python train.py --model="multi-label audio tagger" --dataset="simulated sounds of rotating machines with and without faults" --train_examples=39062 --n_mels=64 --hop_length=320 --input="log_mel" --spec_augment=true --win_length=400 --arch="resnet" --norm="batchnorm" --hidden_act="relu" --depths=[4, 9, 4] --kernel_size=3 --stem="single" --avg_pool_shortcut=true --widths=[80, 160, 320] --num_labels=26 --init="lecun_normal" --residual_init="scaled_by_depth" --optimizer="soap" --beta2=0.999 --learning_rate=0.0035 --beta1=0.95 --shampoo_beta=0.999 --eps=1e-08 --precondition_frequency=50 --max_precond_dim=512 --merge_dims=true --one_sided=false --adamw_lr_other_params=0.0022 --max_grad_norm=1.0 --max_steps=16700 --batch_size=192 --epochs=82.1 --lr_schedule="wsd" --decay_fraction=0.3 --final_lr_fraction=0 --warmup_steps=3340 --weight_decay=0.1 --adamw_weight_decay_other_params=0.05
Rows from block 4 of a small multi-label audio tagger, named by matrix and row number. Rows with one number belong to one channel. Each number is 500 + 40 x the weight over its row's rms, rounded and kept within 0 to 999. All counts start at 0. Numbers have three digits each.
Before each channel's rows are labels from the 100 clips, of 14976, where the channel reaches its highest value: "responds to" is what is common among them. Only what is clearly more common there than usual is listed. The data: simulated sounds of rotating machines with and without faults. In brackets: how many of the 100.
# convs0: first 3x3 conv, stride 2 (model.blocks.4.convs.0.weight, 160x80x3x3, each kernel summed), inputs 0-79
# convs1: second 3x3 conv (model.blocks.4.convs.1.weight, 160x160x3x3, transposed, each kernel summed), outputs 0-159

responds to: speed: slow (65); piston engine (39)
convs0.143:486485463497453483543486480446487497450528531503514531514606510471526425510557536546485544576508478555563482505502451505494466430441494446493478524441438511507528466542435513477524488589549445384500480492517494515507509523430441462499511518
convs1.143:537528477495433434474518443480556511479466528509554448520455555476534535414521484504475490493498475558564512560536474538522533554454507464508482468444472447567523527506475459495477508456507473490457529506453438500506533454439456511524511451516533551522456503528542430474416557567505521588589507462460548510559560503455530481562556492510548557505438518510559539458531484488539480492503491505505476503432446512544484446561475522503572525567423489567455480519459499609544484517531508

responds to: rattle (43); conveyor (30)
convs0.72:485526512528450521591535554508530533499492557411489554582524512545570435523495500397488530530532456549537484532437575473491512483480494508414543481556482556506558496491504486502524521494503487482484470465483517525418461515481435458538509458
convs1.72:536381497505491471526492526463475502448479534463493506495542454487569509485548539473449550544485502534485481458592440496497510431465485514530501487471480512466455534494500485542437515473476496489555520505424529438478537548525526451542547498540492454492570448480466526463522442479457473466535458477441545498498505441545412423531545444470536443519429450518545513457488449516503518476477538486432473520462530496486472571510534549463564390511436461522512489490524501518443509635525533

responds to: piston engine (61)
convs0.63:494550549433402552490457434472546550538466438471531560442526492439532546503444512491557501537462443469523530569547530437510471535417471492493475444465514525476491495453537462492483454473558438499528527472537542456466453481465492510512502510
convs1.63:501517444458497541512501524478497542500564488558522567536528470537512483410522519509549499457486603492593498458484535530519488455514521453565457449454473421529571509446496522474481539499520508522455490491496452465484593445519496502514558566514487561493471505559538534553482538466411519555500558467500441505470458523513509498547523561494528490471563465459552416477472546508480550522467540522491464494490462509489400451546488469565611455555511473523465508475505589509493509516497441

responds to: reverberation (69); text has "room" (69); text has "reverberant" (69); speeding up (61)
convs0.34:509496526509523468505512472439462534526517476453513527476474516510509519482493630486553499493431408395443464547467443512556520530550479477438532488516474558528480524470453473518534411490479499495517516516593498436498445533495488485441540513
convs1.34:536473433475406451525502536491495478445470492441468473485524489446578528586552487514511467550456575501461538463438469453498495436506489451518476505516496476451515532508472495448541436510566477479440643528470458494456446522504484487506491562461541527487487475469488549464492467546477530465485548516425467505516497483456544492522510501507496470468454520491421466467530391537458591501550466539472509522431434435462508571507464496534499504501542456441535526524524431509524528488470440

responds to: thin (high-pass) (70); text has "room" (60); text has "reverberant" (60); pump (40)
convs0.16:477487524497493537449567481432426482494557536449508493438561434582465496512484537522485493540517469446439483551520510525560492505494471495505495522412502540525583525559475485477489484538472481473495426549470572525538516453502470510535486609
convs1.16:493512483474503528498505536464523578536500514523527522528485477484508469437427582507501507545373441482560539470489531501435479495468526486466516568473482508487587464574437447620475541455550517486539592553391503489564442465474535517544536454474496527536516472486511389494485531510464506573486494562581529489494510495424464503481498501561520532521535501483533541522538454470498513487531505459478456489451493537461530510471499535533487445503403539512470510441494462485489470496510529

responds to: piston engine (50); compressor (33)
convs0.41:448555507498530447555489541475520501526481457453424488491519502554520532548531496546548487508475527477534558483476467499587482494464482499454433499561588506478555492471487450483538455505484495623471493556543530459491457494510448530481610483
convs1.41:597508482479502391469546479530440497503517450574439496471557490490485495480510488513429473512485456501449571478484519555544529534502515553451578463511581557539481446559483461446473415459526478467577469524506469510537487486540499509459526428543519489465565493461507496514483462515546505470506545468479517438476512460522552509429385498482513543474482479533483505532453564460510544438498484452512497479500509484540510450472429443509463483545482481467494518496582494505500523416532386

responds to: compressor (33); clipping (26); text has "clipped" (26)
convs0.68:471538563470538488509539495450546461516488536477488488537503522555487519437449421406474429521482519504500460504529433466486548514507456483515499442492484497477449544514488493451485528442570453486561462445528587501457452532539495438492606502
convs1.68:494544504503468485502508462484528484531466473500522494493482478498491426476505530518462576538540438483488515474523460516494472564481462486508468626458459475502508533443439552478475523463499467451489449599482536446572518520450449442480510455592507468460411484572470420440508512437503495557442467524509543545461503521508491502495483568493455490493497492440503418545467481513477469518466522550546497527528477389485439423520504516564513446466461556446540467411538521514454519483477533

responds to: piston engine (49); compressor (36)
convs0.145:438457484470525494540465526556555509483535458491531529466591485503461474488478473455515525624486521501515578457542493489480595487505554472525517464423450493459515540467499478505506522478513445462600471515557536502543499480473443423529494509
convs1.145:502504499492414549507481423472542506570480458507478457502557483447418468558547401537534445556532476518486492509448578438496448477504475491542474467490457516530477484485515537500500490474521436527494488503480517555492528464497598504487571504496537571518456553511536495447551509469493443474480497605517443577506521454556483473454612510484473474467454464509484494481458512490484481541546525453495488461509523494505483486475576497462502413462509513478520415452547574538485541541402492

responds to: electric motor (30); clipping (26); text has "clipped" (26)
convs0.152:482461490500455489515486503549484480477486425465566511466576521443506532416459483497571485511438479531444603529485450558527517495498455426478492482532519536556547504526443535501472504480511517472549485481506604484456560584513507450496543485
convs1.152:529462469366460479474470485489532481584501473484523509468452549452519513496492430495451523528446499549490533489498480507470536500472432473475482486524462461545503571488466473571475498488481492485502498475505458522477487549500525546466631519420552452526505550446508477543554545498515520513508470532476526492484520461507492555445491578518559511519544486527481553498527477410554448489517508482511522438412529515527423477439444468466388492445451442540466501550490491581547545532528542

responds to: speed flutter (45); gearbox (33); thin (high-pass) (32)
convs0.18:463473476495464514514511495483469473504480395551596493573497480435482480521578479455492454455450446487486512518505500532470539451500481528471481536496560487520497516456511571497474494614471574600472480471518546541507495552558501459466494539
convs1.18:524517571534533547512501490440525498400441539559468462470484404501456458460554468479537455485521550505448456450478468599489450471507460520483480554526499557505519524511498464430445441604551533510460461506556455482560465514484484504480553500535528468478494495495528554512522473501462478473537510460435502469559555494461512511533493464508453471503529579500509565409511547527545463494516463512547496466605547568493518466496429471462504474519481474483515524473432484502424529447448440

responds to: state: faulty (88); speed flutter (44); squeal (43)
convs0.5:514482507504507533435480468506485497512535506535502488424501502526516490615433521459489516571519480493509487512527496463598525562466478496459485510488465489558420496466517615534584535505455445510607560498501546443503512535497510487460499522
convs1.5:439492472559518504541477447541500467569515512542450521549499502505435525503586373490475492529476538480401448592464479500491508541479477470508495525582509476519617531539480473559549532464482529461471513492542517542513455477519435471485472481452465509536443552497484536545484476467514512530486503467547565493516498469438441490423486501525518487491463443582520541575526464478506536419481552519490479465498553521514523465511493452520493471573527532514557534457405441462471479546478456

responds to: piston engine (59); clipping (45); text has "clipped" (44)
convs0.32:469490521527459531516502585449497488517467488480461524486471550634554502480498476498527414547572516525509561457449460486515556572494539487469525526512471487430538530529522453471570615532478490530521505462516472449504485497460486498557488503
convs1.32:568524548447496479501481557532490458447478496520491507515460539489472438477452518494501494533472458512499540414485546544505504505379475410519462537525487433397509469556511479495505522423543492465471466476473441569457476459477478476480478462458537516496437478470505504517547503491491415572532502490488523497490476532495503483469505514438539465589558497544405458485442558515550489484499499489508481469470472484450600530517483447491526419506421516421496525450506462495543412484505426

responds to: state: faulty (97); rattle (57); bearing knock (39)
convs0.19:458491488439557527540496544476517472458513535516451549582506454488533513502487490506491451506466522528535561497522542497439512507471493553546399494513418548424550495499499530571449461484433480585472478440453485535431506513498493420520520462
convs1.19:491501451549491479457497496476474474354505465470472560514536436495430531544479481524500498537431458463520499547489535534471464513490433624493515540444521507486509549494471498414530511427509516505527481473507440466507513517464501485513470449507424556428447458511521520516512423494566465455558579539510537494464471550478507410538571522453460460488481470503498521486480527442465462544542508455573501492577494470502472469561446467555483527530470526547459543470464502501536485552521434

responds to: imbalance (48); conveyor (34)
convs0.104:589558505536558540484509472564394482540498479477459586531489467442558428526519526479510509567446454511488494489464481527443446530475510521515499486507536510458517510540455475526496463470490466569499509514472435493443387507509504465515535442
convs1.104:484462483487500531515521527579522488583507495528464542495478461524522471520515504523533466501503506395454529475486439464470492465545510490474503500488460561440498470491531496521530461483391468484444518505518510486448529523444489484525515500461597584526493432537479468476425503451501492486541495514437531500539498536493526526502478512523522469543488560460543452541496499505469499585478616518554521565447479472464535562472493503410581537548502454489581568496579512452463449419522584

responds to: piston engine (47)
convs0.54:443556536560583469491495456441432469501564477496483437458490469544478493507418531470498471523398482525520507507511456475580407502487531531470478459464437494516559498501532438486521474530529517525537491540453504492541518430476515448568527491
convs1.54:480440488457535449485506490462540501414521528531491504497428582480540514486485506480521587522483483462535511484457479492457495511534514529498582449578455520539508503469478513612487517496479514420502500562547506527448494489526580578513519485501530463548528517428476508511436483511421467520566520521564571455505528466524435441522550456512538457474535483530522604557472489547466502514404541622445512478516501486496564500512472433497536516472498487463504509451507510482529500418497511

responds to: clipping (32); text has "clipped" (31)
convs0.97:447510581516442447471475512518464482508457466541529490448500509482598559464476460494553473472504436567499584515490518505500526532486515554454531533437455488580542492521405519483497479529448497477518522504558514396519504488559534494457545486
convs1.97:491512448447422475500532420458458510528424510568512470488456564442474561506528484492495518539464506454475547549539542480533482607486562430530492508498597529519567510556478500492501537514560491467534463578531522516537513497485448507490456511448485483482422520501567491536473516431539488499455508430566455455434550475453492530461394473481522519451500436502500494455507546467479536411524445521486501518498568509495440434458501517536461493430484478525537477539468527516493569506542511

responds to: state: faulty (90); speed flutter (54); gearbox (42)
convs0.156:403551503542545499487524454515454447445485455555504522527489489508544456464501514603549515460485530494485490530505400475485461533533479543486483504474532508498469472504463537497444470483526425501516517473514544460466538492414598504591567494
convs1.156:425471456474451488501480458418506474507553501442497416502525526575512498549497465469537521440464515420517530546537449466548425484563523516500516520544462567532536531530480579463468525500482575440474461571469521558517504474518504532543442463476465576459495470548512511454463451490462478493419540483531540497510452531485499456511536475463533450415512459588508513523461520521445523464487550488498528470463551518539482456486518458537565518523510486445555521449497484475500635517558490

responds to: rattle (32)
convs0.62:488547526544463570498521413553541514479474554426526505472491565463463543472539463571476432520469515461494556520467512456501476475512523482516496513565458535559530554477533499472471508485583550562499482479508590502463551526428490558450527472
convs1.62:519558532517489495565491493417475500509545517418573518548446478471483572507481414493442431572454496516521589531521540472476450559457491561502500519526513554494519523551541474483530467530511456454515492484565497488569498512460446515482449424521434566439527534469514530437477533569572517498536476529454501509450493534500505524498467536515444460450464547443449458532484463498525468516422454531448470544525529509508466490437528520526477406528426513489491472550559488489476490571523441

responds to: compressor (31)
convs0.111:443540499552526488495571459546450454538478537508543433451505464488510525470478464498522444494454445428467519556514494614477519469608559540508509406520493555474461470511518475512490556477445469490496501503510480476435548489491542483520525559
convs1.111:425486521495484533510558432503529461569545509468550480498512470485500581580459481468522495585526557485492519549505477555502479569474510528480453542436441480461487468493414498519500530519505469499487557544480460506557494538449450510445463453563560468525527516547550501430461494497543462593470422470578514526454439486540405449564451463454458517466444481463563505571468514515447496521503546438548563506526530552511514516530494494493465464448440508515543518526512523479506551499498550

responds to: speed: medium (66); imbalance (45); machine: compressor (35); clipping (29)
convs0.150:514530496471548455514531440511526496491490472502447415542435435528493508505445401466502516478428536488504507482419514501456464433452595518523560513515521522483475485555434440460483501491401510515484545469480491521478526502506533524467545580
convs1.150:567453509489452521509548534446451469504504470471439458563538619499486563550500442519542500499572464542558474522417455618519531463510500510531534543610547538425509482516441465443532569475491531457461483540532482470485568448506456544446488528564525493537556427488490482491507459424499478446481554425494513555490515506515534538536539536441476442469490487540493522535504563498513502477434483493474461554441484454491511519486522538490511531537511529530489486490498500546503484539573494

responds to: reverberation (88); text has "room" (88); text has "reverberant" (88)
convs0.53:449525528525619435488454487477496420506559497485520545525421468549506443545467502512538512438446505498465504526514500457497498523455519448535460518490410529493493448610518551450475490522502524525499518444510450521491484560513510490490561428
convs1.53:510563446517504582570545560535504492534498526566563556512432545589403447504495410544477500477512484465457534519570516597526485467506486484516476481513525507525556506493456520548486527397566547543464565489450546443495470505443487490469458504493507601509469517531480495430483446552574484493474558559477445486487511558423542434464515484476495512530515504489425531536441513484449525510487491476528519495506506539510493489464555464487544472501466507572508515413475499488463486470503527

responds to: state: faulty (83); rattle (39); thin (high-pass) (33)
convs0.87:466519531453527567504518425528456506504581471470439484485573509509517503497548446544482445508443428517489518545496450551480398506414485534532504527491513507461554525458514473499472475529479596493557425565539503509510522532522556510471545488
convs1.87:524501504431452484479565507526431503476550521442454498475521505512511499531515557444490576478494554524537455481480495493482508535480511543496558571453544550414563517492527509549466515465527549536557444545493491493466549501509446513464449468440604492550463537550536530450501565496463486460527497465481494539478523451446450574473559577515518490475515467578551386488435522534559513586498484490449444510500486496453464514463437482548530508457520521473548459476547494514474568491438456

responds to: conveyor (42); piston engine (36)
convs0.85:452487492500512491474448623488451513481488595540528500453373474456526451493509561517493525449426529461519448477514463566538511538522521514513457517539505554495554471460490473466543506425478486581512484513510503500541530472468469506517539449
convs1.85:494495547484545523465478478532476459510463494444484448471574483525572482520460524575473549581497489485487463505576455559505479553501512538458503538562515531510443478505555519500475453468488477522483452486451531468554533483565456409530421460521506498456581488499459562463457543418465518513436538598510459518502457464547523504490476538500510524498560605497483403472492482477470503468468580496468423502508543522500507524455549472510496556535490509485499515444492601474459481415506522

responds to: turbine (32)
convs0.61:497461540449508434509533527571486540537520417484532530524487536442464543456516470471481542499493527529446536526541514559520532447532561515471476591457535485471472442484533537464421502473438556529451507478544415526458461497452469450442486479
convs1.61:447470460557484599527490518498481505525476491542490534605526569541492479458409533536490480511446587516503513480489507563516493543515511492554555536505437499511510472501481472490572514508500511475489501495536509603492487511485556457515495489576541500492525464433502488509490461455514480540484547456416579436534480486458504488463465543552475570525507480507520566512494465493595488528484487411533493507479525573520458556532583447499505517460484450488456415520561515504555605504448457

responds to: thin (high-pass) (33); pump (29)
convs0.76:515446510541503511461491517431512501476518590475411530504574545450468462518469525434461461537445447448515424462531448492482495458454522512550469465491502454533434549522543463402449472462498549506533489504507496482541506577474524508519474556
convs1.76:538454487524524453486553517497472493496481551505549589583547514510533498516523416530465482401499506482580489523423485503525420563584520534537493514492460478463541476478451468543465503507538521514516525541516462437500432477469415496532540502524469461499464590459562521474475507489507548490401536473508495560510525549462500524486506443434507506458473468461547451496448474529489498562515477525547474514521524438563503491460482499472502522510482469538518492603535493476636443479552526

responds to: piston engine (38)
convs0.148:548522558530475523475415553485518556524530448536564546532479548466568466460510504494468520446453563539414595517510538491492518501496459502485483477519497546444539492495470447498508458488533487530485535457584578480430491535487498414497468469
convs1.148:424499493550490540492476510451513458582516524495520471491469462515497536532486525550436518482508488526459426515556493466492475572543491501484493484452426532451515457502466489584507572519551504561480447479531489590494558466508532537466456611510421490518584502414534487498447451489445459390536494482463503498493502451509469473469494474497534546498513491541561428495518463503532521497581536518488516463531554620554472540498527451526433475473474474454506558542479481471484446519474512

responds to: state: faulty (94); rattle (73)
convs0.79:515489487456541512449481607460521512532503508496516512461545451475536505517537577545455587476459475514440459513461543497482457524524446468526461454541452423522458534504478435529499586493524470531481460522525524541522515533380539487482461538
convs1.79:453486490552556450547467470514467537627473531445464405485460443468592506543475487514471466448522488538492530468553498515497559555441481480467553498467456515460556517535502448417531512498504541467508485538446509476494490495462455484507541475540434529560526541571484533454479465524481539463548508482503519462511525460431504534497457528428490421477458491496601527494505505516502494538475561539531504544478507504593564503476445496535470520561572473453494449497465573519448471459478429

responds to: clipping (34); rattle (33); text has "clipped" (33)
convs0.46:589478534535482468527519516437566445523476506518441485477533543539469561504554582457492535484596521505431400549500527510444465459461477583479513479539471470487523501497474505484574509529531564508544535504474519479483484527507526474496450427
convs1.46:556530570548517446564476448465596491497499469508443502475494495507555463507513479387510479529561493520503599500484541417543479502422506489558506460528511506414487446534482429551522555485460523530517442504543485491459523524560545523492516485535497488508480486471457554501518526518500492528509528449537459544503443501521471491510529529516551486495480469467429437482508483543534453485491464623452424503540462583533540505579454497474560448531459563554498481451492585521505525458506503

responds to: clipping (38); text has "clipped" (36); rattle (34)
convs0.114:468494502561481417501553432501574570422468467500553568509541516562521516503464534545500480449425494507519546488569464504546509465547522543515502510500474533423553390518491509456534495542456509489541459510498493476539464523501505528559463447
convs1.114:572524408542482463497516462505578476524469545501489561462478494549559520465508491517572577452510540591507484518461417490441465514467516440506516451489497479523527441546493455560465450462563449454544459490456502487484465400513538568508484514422546446489415494453524502537582494556553480479474428505493490442499516478541486468475496449501497456479491475511518552490516535474569452519423441511459523545473563495559529412524576485460490494498482507485533473509466490458487534524461480

responds to: rattle (60)
convs0.21:538438488486617551427436468472461504496525475511526582503545480471483458456517497553463542484519498506532509523503536488472531467551447528531523524440435531484566525495532527541542544530454449603518504487529445517494518457475466471461454424
convs1.21:462460508518466538488480468514563496525484510498483478520488488493479579495419491432441466484511488500478437517543459580511476554504457510537454508520560450496493504498501562505471446447518403532517523402550538456537541578463521463474554568475420497396512569505503530467473433451518534516563477503549440524497511482517550484515542492521482413503511445469548455511527459461481575493523484525399545541469521457503507531468513521468484445512579446522505479544469572461447524556478510

responds to: speed: slow (61); imbalance (45); electric motor (31)
convs0.2:467548557460486452478497520540516428500475473464512417480561457487537469480498567502507478603525452466497466463529512532560521521440489503537437465463493460474503469538486516466527510427570554466498527543554432484464598510499499453440484460
convs1.2:497509487532478460539416518517546544537447471553500517497540543502425510513464553470448502464531528464457539543433520404509470516506451421482506482433489469433459444500563507556491507485439498456499518467489477492500408503482500423480490462502437463451477558541495534523458510519502476459472415567549410502536490484456491494482473498483457555542469550464446466480496418509473442524603481488521477532487480552433499527432479505529473475517433494457414448455528541528472454448460506

responds to: rattle (46); turbine (31)
convs0.71:441475519529469477523456451515484537429478483466507450521572492491485472543494517581555557591437476450523533460459427566551531483449555479525497508549538498479405560476515527544533481441514450489455470499489470496470502571515461526514471535
convs1.71:570540469554482464534471531523399524533538485467443465484551494437466497485560471499577475489555493479455560512637466514432538524525533502499516573437486480458476450535515509467559493572475506527502461537490467501583431473520456535532490462575542461444557480467538557516506426558547446505518456515566482423495507470532504536497528470499496438518417450470453506426502485518525563517481525504496541481494501527524490518521560499525456489446546534522581515490559496498506527446508481

responds to: electric motor (41); clipping (33); text has "clipped" (32)
convs0.49:488462498479596480505504522533511492480462480403476469508511557515495474486480552450522482517427476542605475492493480516536489495534517485468498575528506451492471429515493514435476396436530546468522561455545496494518447552438504562530481560
convs1.49:519492481601521473481518507473572443477442474495413479474469522504394544465545506473463527507556480520476521582473501478485538491484472449481511472494453479501491517485476565472434466476482535500479475419479515534521526502483506470514420514454423467445475625428423507480559509513468475450520501526557489483518523501529489433494475484445498515443443443439571487475569479472432492498474417487563497509494497476406507483483549426468488495464519460425490492550476459455560504536480512

responds to: rattle (50)
convs0.59:463507551485510525549533552492491517445512540525460563487546496532571508479497477509486412444492574506558566501522545511437521557477539523565473439579526488461471528497566487536562558475535483530558484449492515446497516527399496524527459495
convs1.59:582495513459450460627483471468520440534485478413546513581462505553446494443500499510423498490528492488525538495518498464564499520459431534509514551454493438540479447476528529511458486523547497529496435532548518528532511485497518509549546469439452541491528550464425481496481518515488462514493508453494583527460435514568463488464446461533510464495467498561598516524507498565423478518531565534537496542501489513443492576507534475530438406468518517469565489522485484477490466504576566

responds to: reverberation (62); text has "room" (62); text has "reverberant" (62); rattle (49)
convs0.155:507534501451482513495504517479489518512476516489546497442556472525521467498501502540489570527533510525470531470430393539520508527419450466471482504465460539517585482532512517562522454500457490568531441547577513448445483533587431566442498471
convs1.155:516526450517497477466551479462492532511433489600516518511510470469577499495447541462568549524513541493577437471517500494472559469484582563489520461479503567493483446483480469476487439480480479515540502473460442425500496513504487515473533482499518463531522456421468481563455484483516425551441456514462494562478544478545500568479466494466480532497472549453479474468542525418534559468550418533557538437458533524473513491535546472441420472478472533525448490493535480513403560486395472

responds to: state: faulty (93); rattle (83)
convs0.47:542487530509525543525575485420496584475540532454432508493478465465464493474469499520476631520528522532463533522543510504477491530526543550500398498560443526465542521509538508568486476493467510572503452473497541504465442483487452435496507445
convs1.47:499518465518526450515464497424503496402481499447490478498588490488528504538524541540485483447488492485478502493398459474506488457502384471456488492490451581481491513521554499460561541465475542444466454467490542478511514486494490530509434505474452490435441439497484610566503519505556482452516499534553439430473492458607481500427492499491485486461522495441538421459478498511453484534466467466499475518466454444458500616491483491558506510478561542479500493503509532433495530416515458

responds to: speed: slow (66); piston engine (47)
convs0.137:491445466547525527479574587542584493479426540522500472487505537454517535524549557563599541552522513528484522522551521500564474432529485531490504464544631460519520463509478561493531475507527487517481539482535497509499474452463492512514548514
convs1.137:546571491487444444446468471466454495529550515387463483537486431452379466452448477513477499519500523472445477496471533425527501521496467491512473473474443454530425522499498494453446467520497501531497510483502522506472459470477500469528448464447446518448486445554466577446497486531516509478478505556481441511512550501492464464472489525531487621479437532412437501526496490413508470451504512564521490522467506484415541445472508458467482468416539491452467453468489548480450517422523489

responds to: imbalance (47); clipping (26); text has "clipped" (26)
convs0.93:569488489501483528488410558468504460486507538477547398529532483449527545471448542466487497518487481449466502501440505503461461453387468541570508557478537523481436500523553535446519473511459579523456530493534475485487472550522432557488515521
convs1.93:518467497462547484521490568526559544528533482564536525497441462502491465518510549495579477539418457447545508569485533473494425531436563508555514574463511510558488479491495549516515508557533485527480518498485527459542477452462393424532454459530520489529460465538463542496504521444445595464471443577510507526538476554447541489543536548474508505495499456446501453519548433506431533453548518462494549549499497510468464496499548490515493582619450498513472474488453546453488468454489510

responds to: rattle (62)
convs0.116:470512476490539482562522578490460525485502567475537528500487494437500517451531517597484444566517520498454489532456526540512561518492463548535524547420568448572445525476498577465514471543539520453450490434539523503565465455539503555524496506
convs1.116:544459515491472484436483457451505490419461523457482460443542561475504458456522505517494498582462487457528521448496488460502497468498542442538566518421509503489534536501513461410449603535501411484468554487455454499458500503559481500474450482514548524533452476477472565476468509447461546543497558621494524522425496492505544488487544502459527485476490475470453525550445435464519437502581457451489529511476433495563524473439484490481523524487419586523477518545559455482510454479480477